config = dict(
    train_examples=48750,
    crop_scale_min=0.8,
    norm='layernorm',
    optimizer='adamw',
    eps=1e-08,
)
Rows from block 6 of a small image classifier, named by matrix and row number. Rows with one number within an expert belong to one neuron, the router's apart. Each number is 128 + 32 x the weight over its row's rms, rounded and kept within 0 to 255. All counts start at 0.
After each expert's rows are labels from the 100 images, of 14976, where the router gives the expert most weight on average: "top examples" is what is common among them. Only what is clearly more common there than usual is listed. The data: rendered solids tumbling over patterned floors. In brackets: how many of the 100, against the usual share in percent.
# router: router (model.blocks.6.mlp.router.weight, 16x128), inputs 0-63
# up: expert up (model.blocks.6.mlp.up, 16x128x128), inputs 0-63
# down: expert down (model.blocks.6.mlp.down, 16x128x128, transposed), outputs 0-63

# expert 11
router.11 [164 160  86  99 133 144 124 125 157 115 111 109 121 132  85 100 146 167 193 156 127 175 182 171 153 191  95 101 135  87 140 132 158  96 141 152 121 163 154 108  54  92 127  99 190 120 163 155 147 164 120  82 127  90 103 148 153  72  82 180 124 102 172 147]
up.0 [132 135 134  93 148 128 116 163 154 134 163  84 176 159 163 141  88 144 144 206 111 123  64  69 135 126 139  84  91 130 112 139 164 162 140  98 177 106 134  82 171 145  76 116 117  88 141 191 124  67 154 142 161 137 147 176 122  91 121  78 119 147  96 113]
down.0 [107 151 159 102 147 143 140 143 130 117 104 177  67 171 112  97 169 127  69 132 165 171 144 178 113 177 119  93 100 151 155  61 148 144 139  89  88 128 127 118 167 138 159 147 103 211 121 179 126 151 146 115 115 143 144  77  50 124 123 153 112 119 138 126]
up.1 [159  41 154 132  90 165 140  84 113 137 167 115  95 142  99 141 114 167 154 151  89 122 124 182 132  63 127 106 208 162 152 103 191 103 146 146 162 109 137 148 187 134 164 131 112 116  54 157  70  80 154 122 105 113  84 128 146  81 130 115 147 161 116 196]
down.1 [154 121 133  62 137 144 160 117  92 166  93 164 124 114 106 155 100 145  92 120 215 111 121  89 125 221 119 105  95 114 146 101 126 108 140  89 112 135 108 144 103 128 164  74 120 147 116 128 162 203 153  37 116 134 167 128 143 125 178 120 129 141 152 173]
up.2 [105  31 141  96 147 139 114  89  29 139 125 149  89 195  89 105 119 100 168 112 166 136 146 128  95 126 128 118 142 153 125 164 161 120  99 169 112 162  96 103  98 126 136 166  79 152 153  94 117 121 103 166 138 187 170  98 165 133 130  91 103 103 112  75]
down.2 [185 143 115 131 156 167 157  82 127 121 103 188  83 151 143 139  87 116 123 110 144 167 162 110 139 122 120 135 138  95  81 141 137 127 141 112 112 168 176 185  89 142 103 139 120 208  98 153 125 193  79 108 165 168 106  95 152  69 125 140  92 206  56  92]
up.3 [199 115 146 142  87 113 141 158 127 114 119 134 137 132 121 147 140 117 142 106  92 162  85  75  90  71  97 106  96 141 100 119 153 107 146 183 167  95 118 172 132 181 213 117  57 136 175 138 118 117 155  99 147 106 131 115 144 142  94 139  83 110 159 140]
down.3 [106 160 171 162 134 110 110 134  72 125 107  77 110 109  71 129  94 113 168 116 144 104 173 110  82 126  89 139 142 109 110 132 140 151 138 144  76  90 113  98  94 151  85 117 151  61 130 135 137 167 160 127 163 111  76 146 138 164 141  98 154 128 140 117]
up.4 [138 148  86 125 128 146 113 176 153 132  85  87 141 144 161 150 176 130 132 135 100 171 103 118 117 110 130 185 143 105  99 140 130 156 116  85 153 151 128  38 134 112 117 153 119 142 166 108 121 139  98  85  38 157 104 119  82 155 137 155 136 102 141 131]
down.4 [ 82 160  95 108 130 138 130  88 105 124 147 153 117  98  82 145 158 134 112 127 152 159 120 141  81 138  97 106 199 178 129 121 126 191 151  84 116 127 139 152  96 133  90 124  85 149 129 126  84 109 200 174 116 125 159 199  80 131 192 156 110  99 128  86]
top examples: count: four (50 vs 23.2); torus (26 vs 9.9)

# expert 4
router.4 [ 81 185 145 168 105 116 172 133 129 128 125 112  85 122 126 109 107  91 178  83 128 120 115 147 165  98 141 188 108 162 138 167  94 179 142 119  94 127 122 166 187 137  80 132 142  89 150 163 155 121 138 111 102 173 103  94 114 123 188  79  74 160 140 148]
up.0 [116 102 149 129 186 113 134 179 101 159  89 129 127 137  78  71 129 129 121 193 167 123  93  38 119 212 111 142 155 142 117  79 175 154 155 133 128  90 146 119 158 135 154 159 148 122 114 137 110 115 178  88 115 163 158 168 139 149  83 119 151 177 100 124]
down.0 [ 83 149 186 103 121 103 104 149 140  95  90 148  79 102 110 121  79  61 145 113 151 141 114 131 127 152  71 121 132  99 129 110  77 163 113 116 120  67 100 157 120  56  99 148 147 128 101 101 163 147 151  84 164 147 132 141 130 149 136 125 111  95 104  98]
up.1 [118 146 164 118 127 148 185 160  95 140  89 103 105  77 144 168 161 127 105 174 111 121 106 101 113 138 164 184  67  79 137 105 103 118 116  47 146 117 190 139 139  86 157 123  47  96 106 136 167 132 131  72 110  99 184 120 186 197  87 112 179 130 132  98]
down.1 [142 157 135 187 202  79 146 110 145 179  94 165 108 122  97 101 158  95 124 142 154 105 175  73 109  87  97 134  38 129 129  99 148 103 161 116 121 164  90 136 134 143 100 128  85 142  34 142 106 111  87  95 158 153 152 161 120 139 183 167 122 116 118 145]
up.2 [152 118 131 144  95 139 118 117 135 119 145 145 122 161 101 198  86 151  80 131 134 114 132 177  90 114 144  92  89 121 102 127 161 126 118 125 164 144  77 130 115 152 132  93 122 115 126  88  96 161 149 163 116  83 197 123 114 170 116  76 180 145 117 121]
down.2 [124 143  91 136 112 122 152 163 109 149 167  65 139  87 128 154 117 122 126 119  97 130 173 146  87 105 168  72 136 162 122 141 148  96  75 149 154 108 120 201 119 129 100 112  87 113  57 139  63 115 175 100 128 126 119 190  80 187 125  83  86 111 136  99]
up.3 [112 120 163 130 112 122  67 116 187 143 194  59 125  34 118 138 108  84 132 146 121  89 145 119 148 100 126 113 149 162 103 167 148 144 108 126  83 150 149 152 153 100 166 165 161  93  94  98 151 118  96 151  71 106 128 136 177 179  80 110 140 129 182 176]
down.3 [118 169 133 103 207 146  76 146 119 119 124 147 127  67 122  54 123 142  82  77 115 133 167 153 115  89 146  27 169 147 136 119 143 140 165 141 152 155 113 121  97 150 133 172  61 135 115 111 119 103  93  77 127  81 164 124 141  82 189 163  98 125 144  95]
up.4 [178 114  98  54 139 146 112 106  83 125 166 147 137 157 109 147 152  97  84 108 159 178 112 147 170 184 101 135  94 175  89 139 111 152 152 105 123 138 163 141 124 188 121 105 126 137 162  78 198 124 127 182 141 109 106 155  26 123  87 128 146 139  98 174]
down.4 [ 96  81 141 167 130 153 153  97  88 134 156 136 146  84  78 117  92 147  98 156 156 122 101 102 152  90 132  75 107 148 154 165 179 165  85 113 152 128 137  87  51 103 157 119 142 155 128 120 101 106 158  78 123 188  74 118  76 149 106 135 113 122 146 104]
top examples: capsule (25 vs 9.8)

# expert 7
router.7 [ 86  96  95 201 149 132 120  91 115 161 106  83 183  96 146 129 195  68 115 151 144 115 104 116 133 127 118 149 172 109 117 140 166 108  73 102 102 128 129 156 173 121 141 156 134 189 127 187 217 145 113 126 178 142 158 138  96 173 146 117 141 154  91 145]
up.0 [134 101  97 175 122 164 164 204 103 135 119  76 110 116 101 145 187 147 153 128  67 133 138 138 125  80 118 117 103 110 130 125 124 108 179 129 122  87 142 118  76 113  96 137 113 162 122  95 114 111 153 167 141 138  41 144 163  87 152  80 141 123 129 105]
down.0 [172 115 122 169 139 149 156 167 132 121 121 110 140  77  76  93 126 117 144 149 108 164 117 140 137 131 119 132 177 130 167 171  89 125 152  43 163  38 121 110 158 142 190  86  82 105 161 120 138 112 159 132 141 125 184 132  91  56  95 100 106 171 139 118]
up.1 [139 161 182 144 129 157 120 163 101 205 136 152 177 158  96 120  91 218 144 107 158 135  97 124  78  79 187 196 129  96 113 176  56 130  71 154 148 146 126 126 165 149 130 127 164  76 132 138 114  85 113 123  69 101 173 103 105 108  99 149 145 111 121 107]
down.1 [138 181  88 151 149 133 168 125  90  73 172 116  96 115 144  96 141 135 104 144 164 145 125  90 159 144 167 117 126  99 158 153 127 118 103 128 112 185 178 130 132 106  99 147 101 150 140 163 101 142  89 188 102  93  94 103  96 130 136 103 110 144 123 114]
up.2 [183  85  67 142 155 135 113 117  80 141 120 135 157 123  59  90 167 140 104 140 165  80 147 110 166 103 198 114  88  96 159  96 148 152 131 100 116 159 103 112 132 161 191 128 154  74  49 100 107 122 138 114  90  82 189 153 130 132  95 101 166 123 137 144]
down.2 [106 101 115 154 124 117 176 127 104 130 113 115 143 139  93 143 175  88  23  92 163 129 184 124  69 180 164 132 135 131  96 134 123 111 148 101 156 114  92 167 159 100  55 140 100 147 162 130 175 181 138  85 139  79 119 118  78 117 143 143 135 196 164 143]
up.3 [170 114 111 119 119 119 137 145 172 124 118 143 120 137  89 172  91 165 142 154 106 148  87 103 114 140 122 116 106 125  98 135  80 116 118  71 152 138 123 142 110  83 117  50 147 169 131 149  94 148 157 104 159 193 123  97 189 174 136 103 134 130 156 150]
down.3 [145 108 156 185 168  68 123 123 136 144  78  97 137 143 116 129 110  95  82 152 119 103 146  77 189 120 114 125 126 122 180 144 126 131  87 118 141 105 128 146 125 177 201 183 139 181 155 120  91 131 135 117 174  94 139 114 156 164 108  88 162  77 156 152]
up.4 [121 151 102 118 157 185 157 103 140  76  83 167 135  68  92  98 166 158  81 103  87 118 131 162 129 133  56 137 163 105 161 126  76 140 127 130 115 117 132 151 139 129 112 104  81 168 150 168  93 110 144 149 158  73 197 175  78  91 135 164 153 119 136 115]
down.4 [126 143 100 169  84 124 157 113  86  90 175 147 111 203 112 131 138 123  93 134 188 148  79 177 162 151 102 139 146 113 102 117 133 119 106  82 118 136 183  98 147 115 103 117 179  56 125 107 153 100 118 144 103  95 146 118 170 113 164 135 102 103 148 130]
top examples: pink object (40 vs 18.8); its colour: pink (28 vs 8); dodecahedron (27 vs 9.4); largest object: dodecahedron (26 vs 5.3)

# expert 5
router.5 [108 200  75 116 169 158 157 128 177 151 103 102 100 131 133  67 128 176 122  96 116  94 125 120 136  91  93 148 180 117 115 130 113 109 129 135 119 163 136 107 180 135 133 139 160 141  95  60 163 142 101 115 100 166 154  79 136 106 143 119 167 151 129  65]
up.0 [113 133 177 108 154 121 200  67 103 102 168 120 188 101 167  68  91 110  95 174 141 131 110  75 103 173  85  85 135 114 118  95 106 173 113 150 130  97 122 112 158 186 143 130 170 123 114 106 152 175  80 117 131 144 159  98 129 189 125 168 173 100 130 111]
down.0 [135 140 129 124 194 152 117 171 144 137 191 170 120 107 153 146  62 131 141 108 192 107  93 114 160 117 149 160  98  70  73 143 125 171 109 139 111 153 202 128 154 201  92 134 204 130  97 103 110  67 168 101 106 150 111  94 151 145 114 143 127 114   9 122]
up.1 [131 129  89 154 125 121 124 167 145 135 121 120 144 114  91 171  43 177 143 185 120 121 131 103 184 102 132 127 104 140 123  68 134 107 155 158 106 159 174 142 131 129 149 164 175  96 122 121 140 154 115 115 162 109 163 128 116 111 125 118 111 175 137 114]
down.1 [ 88 171 114 132  88 171 122 109 121 135  79 103 143  49 122 110 137 159 152  71 129 171 114 111  88 152 152 120 142 179 122 138 165 158 184 132 162  87 114 109 186 157 136 151  69 116 151 162  45 108  61 163  97 198 108 135 109 124 156 135 117  86 112 100]
up.2 [ 84  98 165 174 152  95  69 137 150 149 103 102 160 120 150 110 142 146 154 123 155 133 109 113 126 166 142 178 136 207 167 143 124 156 121 164 118  89 136  96  88 163 136  71 103 101 162  66 128 170 116 139 119 107 137 168 132 123  91 158 135 112 145  70]
down.2 [122 121 151 140 138 138 125  58  72 163  58 127 132 146 141 140 163 145 152  53  70 100 160 151 156 167 161  87  41  97 137 147 133 124  80 161 144 193 104 106 149 108  80 116  92 110 128 146  98  99 110 167 124 160 142 124 151 158 104 152 114  58 144 176]
up.3 [135  91 165  95 158  36  71  88 102  86  99 101 131 152 211  96 119 115 115 150  85 101 105  94 107 120  56 133 117 109 109 133  88 115 105 167 102 204 117 164 127 109 119 100  68 118 134  70 171  99 123  95 102 191 137 145 119 170 113  83 101 107 115 179]
down.3 [130  88 204 136  86 132 201 112 142 189 120  84 138 134 130  78 129 124 150 118  74 125 138 201 131 142 144 166 123  97 175 151 152 144 136 129 138 166 156  87 145  87 165 151 137  73 195 145 108 150 101 136 133 134 175 116 139 127 159 157 172 127 209 118]
up.4 [150  93 106  87 100 147 114  87 163 206 174 168  81  89  75  54 109 128 166  78 133 139 144  63 171 135 168 167 134 103 102 131 106 167 114 112 121 107 122 120  78 163 124 160 142 113 132 144 114 102  94 110 151 145 123 133 103 191  99  97 131 134  80 152]
down.4 [ 75 107 110 144  62 120 150 153 115  45 114 113 150 132 140  83 167 162 133 127 105 157 100 127 110 101 116 159 155 103 120  93 133 142 168 120  89 152 194  95 138 111 121 171 121 139 131  88 111 126 142 142 136 151 116 167 159 166 154 137 128  99 155 126]
top examples: white object (41 vs 19.2); its colour: white (27 vs 8.8)

# expert 9
router.9 [126 132 126  96 168 158 135 103  97 132 136 126 155  75 124 152  82 133 158  92 138 141 132 125  94 212  58 140 154 111 115 127 175  95 132 138 179 192 149  86 143 141 130  73 132 129 113 132  71 127  48 164 129  89 137  42 162 155 105 149 115 102 140 151]
up.0 [118 111 162 148 132 127 131 166  84 183 109 144 149 125 128 175 120  91  90 125 159 116 108 139 139 178 101 113  99 151 137  92 156 142 109 111  84 117 131 111 115 134  77  97 128 183 152 129 120 180 153  69 116 119 137 139 116 119 112 165 136  95 143 166]
down.0 [182 153 100 144 164 171 160 122  85 175 163 143 130 104 115 102  66 137 112 111 137 117 155 105 143 147 120 118 145 157 156 164  94 102  80 135  76 111 122 114 155 182 153 129 116 140 165 152 135 146  91 115 154 123 166 100 190  58 128  82 109 144  76  74]
up.1 [ 63 158  81 101 129 136 115 142 132 141 193 127 101 114 143 127 149  91 112 100 159 156 159 149  99  98 204  89 160 129 151 100 140 134 113 126 110 199 139 103 118 120 153  90 140 149 118 186 120 102  35 174 101 125 148 119 104 181 186 169 173 143 171  97]
down.1 [162 190 146 157 105 129 105 175 101 155 132 122 134 143 157  98  99 179  94  85 108 101 140  78 144 115 130 167 122 190 191 117  93  88 132 173 156 165 100 112 137  93 148 121 164 121 132 122 148 203 128 145 114 116 155 114 166 150  97 119 150 122 142  95]
up.2 [122 120 172 117 112 108  45 119 107 131 157 124 161  88 125 138 122  79 134 121  83 131  98 149 143 128 155 160 104 140 133 133 127 126 120 193 120 116 132 182 141  47 153 138  95 134 138  88 164 157 143 155 130 110 105 158 165 160 209  88  71 106 120 142]
down.2 [ 85 153 113 149 141 143 155 193  81 108  76 126 132 141  87 134  50 120  34 129 155 120 117  96 144 126 171  51 112 149 112  98 102 100  97 136  72  79  97 136 117 118  81 145  81 137 154 154 119  74  88 110 122  89 140 104  96 134 138 120 140 150 102 174]
up.3 [129  98 185  89  99 108 127  70 149 114 101 103  92  64 146 150 133 155  90 178 180 165 137 106 124 121 114 160 128 144  95 139 109 146 171 119 129  98 134 101 105 132  88  95 145 102 107 172  81 167 103 157 138 173 134 118 156  40 164 130 127 173  79  83]
down.3 [141 101 102 151 137  70 133 100 134 125 122 153 126 131  71  99 105 138 174  65 107 149 134 147 141 165 115  98 160 133 148 159 156 160 124 108 184 106  93 140 140 144  88 145 162 205 108  80  90 182 111 132 133 135 210 195 129 149  74 146 131 122  45 135]
up.4 [132 126  95 128 103 124 149 138 135 149 112 155  86 143 148  86 130 119  91 189 167 121 121 128 163  97 151 144 136 103 121 182 165 136 132 166 104  75 130 158 136 161 147  97 163 175 157 142  67 168 113 139  78  81 182  69 180 150 106 123 185 113 154 134]
down.4 [140 147 104 138  80 141 165 110 125  68 101  77 148 109  97 180  97 112 135 125 122 148 123 137 152 108 177 120 141 113 142 140 149 122  95 141 116 149 139  81  99 142 161 136 127 165 165 135 122 143 124  34 160 173  83 115 156 141 112 113 156 105  99 107]
top examples: count: four (47 vs 23.2); bowl (36 vs 10.2); largest object: bowl (28 vs 4)

# expert 13
router.13 [103 127 133 111 172 127  71 114 102  94 129 107 146 137  64 119  40  78 117  99 154 194 135 108 133  71 154 203  62 120 123 131 128 126 115 102 195 105 141  56 160 142 127 136 117 118 116 105 132 105 117 150 104 111 182 123 132  78 134  51 102 128 144 100]
up.0 [139 170 168 140 147 140  86 138 129  41 141 155 101 100  97 129 175 100 161 112 170 164 123 106 119  76 142 154 196 164 108 129 145 109 138 109 167 148  86 104 115 155 152  88 213 133 167 109 115 125 145 121 115 118 110 125  83 143  77 112 103 111 162 117]
down.0 [ 99 149 141  67 103 140 185 131 171 126 148  88 115 176  98 105 110 127 150 126 133 170 167 115  90 154 159 107 124 124 139 100  82 208 160 116 140  94 173 150 129 140  61 184 104 167 156 152 161 116 131 126 155 105 132  99 177 170 151 149  60 133  90 121]
up.1 [165 135 146 103 101 125 140 103  74  87 159 156 117  83 157 137  73  98 154 116 118 103  54  84 111 125  66 122 167  92 122 136 171 189 161 127 151 136 110  72 154  99 111 118 153 135 106 153 136 101  85 125  70  85 110 113 144 140  96 144 186 100 145 154]
down.1 [ 93  89 131 100 121 141 147 119 185 136 148 127 101 178 128  82 144 107 102  92 148 115 129 133  83  84 115 164  69  62 180 162 100  80 142 149 123 165 139 165 162 113 174 140 144 151 128 181  59 134 117 128 147 135 140  87 200 109 148 144 149 127 168 114]
up.2 [162 161 190 147 110  94  98 202  86 122 174 146 133  91 131 114 153  95 141 133 155  93  92 121 151 170 139 131 163 114 164  67  88  58 172 158 105  74 121 168 187  82 149  97 182  69 150 135 170  92 199 132 143 126  85  94  73 134 164  77 142 107 120 160]
down.2 [114 157 167 156 112 134 189 100  92 126 155 144  89  93 168 144 148 104 171 134  56 158  99 110 181 148 124  89 154 108 134 132 187 116 126  88  87 119 147 159 161 108 179 140 146  98 143 125 153 168 125 156 124 132 152 124 126 132 122 143  90 120 128 151]
up.3 [111 177  87 171 183 141 118 109 144 114 155 168 180 134 117 145  90 158 140 141 182 131 119 136 134 122 137  74 125  87 102 134 108 172 140 153 168 107 110 149  45 110 151 153  94 173 136 193 230 150 139 128 169 119 149 184 134 116 151 109 162 145 117 164]
down.3 [163 147  96 125 111 166 147 113  89 128 115 138 148  46 174  72 119 193 109 141 129 167 168 142 153 176 103 104 163 122 104 135 141 196 146  60 169 101  75 116 165 106 183 144 102 159 182 101 162 167 138 119  99 127 119  78 105 151 108 150 135 122 103 128]
up.4 [133  58  85 100 145 144  76  86 198  94 117  89 134 126 137 117  74 146 126 148 105 127 111 131 140 151 149 106  22 123 127 138  80 116 102  89 139 148 170  87 133  86  90 161 121 134 159 130 112  82 166 141 136 164 141 116 182 148 123 102 135 146 151 136]
down.4 [106 155 187 118 171 141 143 158 115 145 182 170 103 117  86 155 103 105  94 108 169 145 171 124 152 123 176 135 149 119 178  97  57 130  88 135 131 114 139 142  55  74  72 134 162 145 139  71 129 129 136 142  88 154  84 127  90  93 158 130  60 133 175 134]
top examples: capsule (25 vs 9.8)

# expert 6
router.6 [155  89 150  77 121 115 178 142 148 115 159  96 120  91 154 108  85  89 160 117  83 141 145 156 126 123 103 106 101 117 108 160 116 120 100 142 101 121 109 127  81  71  88 153 160 152 159 128 159 147 125  98 127 163 109 103 147 158 167 162 116 124 135  96]
up.0 [116 100 164 119 113 115 127 121 242 147  87 139 161  94  82 135 117  92 159  87  91 163 122  59 121 138 181 104  87  99 123 162 128 205 148 160 154 192 132 135 137 153 161 204  97 144 135 110 139 134 143 136 166 101 176 124 118  77 115 134 142  93 103 200]
down.0 [164 112  58 155 161 122 122 114 115  21 156 108  79 139 157 149 122 168 123  87 154 185 101 129 152 120 139 110 133 211 172 148 141 116 169 104 186 154 103 132 125  93  85 145 116 110 169 148 107 179 126 141 128 106 142  50 135 134 105 166  68 116 155 116]
up.1 [128 107 151 122 126 158 181 145 147 129 185 112 109 112 199 116 110 173  99 133 120  93 176  78 125 148 168 166 164 153 152 100 187 123 111  93  98 128 154 164 121 118 136 154 158 194  78 107 140  99 143  82 132 157  52 156 119  87 104 215 102 135 152 108]
down.1 [119 211 137 156 171  94 143 137 111 136 119 134 106 144 214 117 105 144 123 101  81  70 121  44 145 149  90 128 107 159 130 142  98 116  78 133 146 142  69 163 157 114 130 128 106 199 147 154  87 145  90 153  94 123 104  87  89  79 108 123 104 139 116 151]
up.2 [128 166  96 239 107  84 126 153 138 152 167 173 113 144 119 157 150 137  65 128 143 133 108 140  95 150 108 158 176 109 181 140 126  87 114 174 138 135  98 159 152 151 105  95 144 192 156 198 145 148 142 103 163 141 169 117 124 143 155  98 155 147 140 170]
down.2 [143 178 125 195 117 163 184 100 126 157 107 127 126 132 108 155 120 168 126 133 153 208 171  98 144 157 123 106 110 177 106 118 128 137  97 106 119 116 120  44 165  90 173 125 159 108 138 109 130  68 114 176  92 151 147  96 134 177 182  94 112  96 123 149]
up.3 [ 74 135 107 161 156 149 124 158  73 155 156  90  96 105 107  82 139  32 121 113  84 122 145  61 140 139 118 140  61 101 127 130 124 129 128 127  74  77  82 126  64 162 121 121 175 119 139 128  94 192 137 165 110 163 168 102 163 143 125  85 139 219 153 176]
down.3 [122 115 152 135 125  39 183  73 150 159 113 152 130 140 165 167 146 121 136 153  94 148  76 189 128  83 112  93 143 105 111 107 152 174 176 109 141 139  93 141 116 144 118  78 113 169 116 123 180 160 166 123 116 151 110 138 120  87 163 161 110 117 115 140]
up.4 [132 106 110  90 144 149 139 117 132 140 127 144 109 107 154 118  61  98 137 101  89 153 111 108 142 107 175 172 152  98 100 105 133 129 139 164 171  91 125 155 131 118  76 160 139 177 177 130 120 154 158 113  70  83 152 114 131 106 158 109  85 199 111 135]
down.4 [134 156 176  95  56 180 151  57 137 139  62  77 103 104 134 115 104 188 103  97  87 120  97 176 173  72 126 118 120 192 154  43 154 189 124 100  84 134 139 107 141 139  84 173  98 149  83 140 124 154 161 113 140 119 106 121 151 121 102 178 152 103 177  95]
top examples: count: one (83 vs 25.8)

# expert 2
router.2 [159 173 122  68 124 123 176 122 119 145 133 130  61 115  97 143 125 188  84 128 131  80 114 131 103 177 133 162 125 122 173 132 105  91 125  47 147 121 153  85 172 177 128 152 141 128 151 130 156  69 119 165 103  89 153  83 124 113 181 108  85  92 127  94]
up.0 [131 107 130 107 166 132 202 119 145 193  99 149 124 123 106 123 127 188 146 163 135  83 112  94 160 117  65 126 115 199 115 119  71 183 116 101 111 195 103 151 124 126 126 181 122  99 151 150 157 111 165 100  80  53 201 157 161 102 129 197 110 124 114 117]
down.0 [148 144 128  98 181 119 117 113 129 139 150 168 113 129 152 162 114 163 185 166  95  92 149 164 124 177 163 105  91 110 104 148 152 146 102  79 120 128 114 149 127 106  86 101 121 169 142 160  47  67  95 147 105 124 120 178  84 174 177 115 160  87 153 140]
up.1 [118 130 181 119 121 131 101 144  73 116  91 180 157 135 135 159 112 169  83 171 131  95 109  89 120 142 125 219 110 192  94 162 164  94  78 180 153  65  96 178 120  84 125 106 113 139 153 103  92  79 103 129 116 134 132  62  92 168 124 110 117 101  61 102]
down.1 [109 144 108  98 156 162 190 177 139 112 104 130  68 179 131  88 105 156  92 153 162 135  76 107 125  65  96 116 186 144 101 132 133 128 116 108 143 165  87 169  23 224 167 141 143 121 140 182 118 136  46 139 139 172 189  63 154 105 119 115 123 135 159  62]
up.2 [ 98  92 160 155  80 114  88 133 161 164 186 197 132 130 107 166  94 114 181 110 132 135 122 128 144 159 109 152 152 127 113 165 100 115 113 176 150 117 166 101 131 106 101 169 129 122 175 117 139 173  98 197 108 166 166 142 112 125 123 105 200 117  97 131]
down.2 [129 143 136  98 124 143 122 108 123 141 122  48 144 216 145  82 118 118 120 127 129 101 125 110 186 146 103 132 130 127  90 151 156 155  77 132  91 153 104 122 116 143 133 153 165  39 115 161 130  79 103  98  62 128  63 137 156  83 123 100 147 139 101 156]
up.3 [149 141  74  63  97 182 115  96 121 138 165 137 176 100 136 133  84 157 153 112 145 118 125 132 118 139 152 133 156 183 145  77 146  87 157  98  97 194 143 109 139 100 134 131 116 188 103  98 139 116 139 136 103  96  86 176  85 169 117 129  83 137 135  90]
down.3 [ 70 139 191  93 127 167  75 150 151 141  93 155 122  99  72 177 148 110 142  94 167 102 181 141 157 140  95 135 133 109 154 176  94 115 164 156 141 153  91 121 151 151 130 133 128 123  72 183 109 200 114 104 193 128 103 150 108 140 170 157 125 168 116 115]
up.4 [119 142  81 131 161  84 141  72 116 159 132  79  60 121 119 175 138 111 125  92  65 198 102 167 135 174 108 138  91 151 110  92 150 144 126 173 126 152 115 122 152  73 106 181  84  98 129 142 159 179 112  97 104 168 123 121 164 119 132  86 114 151 125 135]
down.4 [111 104 198 117  75 118  64 120 161 123 110 134  83 115 127 106 122 179 170  93 144 136  84 152 165  88 141 116  82 118 108 166 133  77 211 123 125 134  80  95 139 113  93 159 168 112 142  94 176  76 109 101 122 133 134  98  98 115 104  74 127  66 137 105]
top examples: disc (33 vs 9.8); largest object: disc (30 vs 4)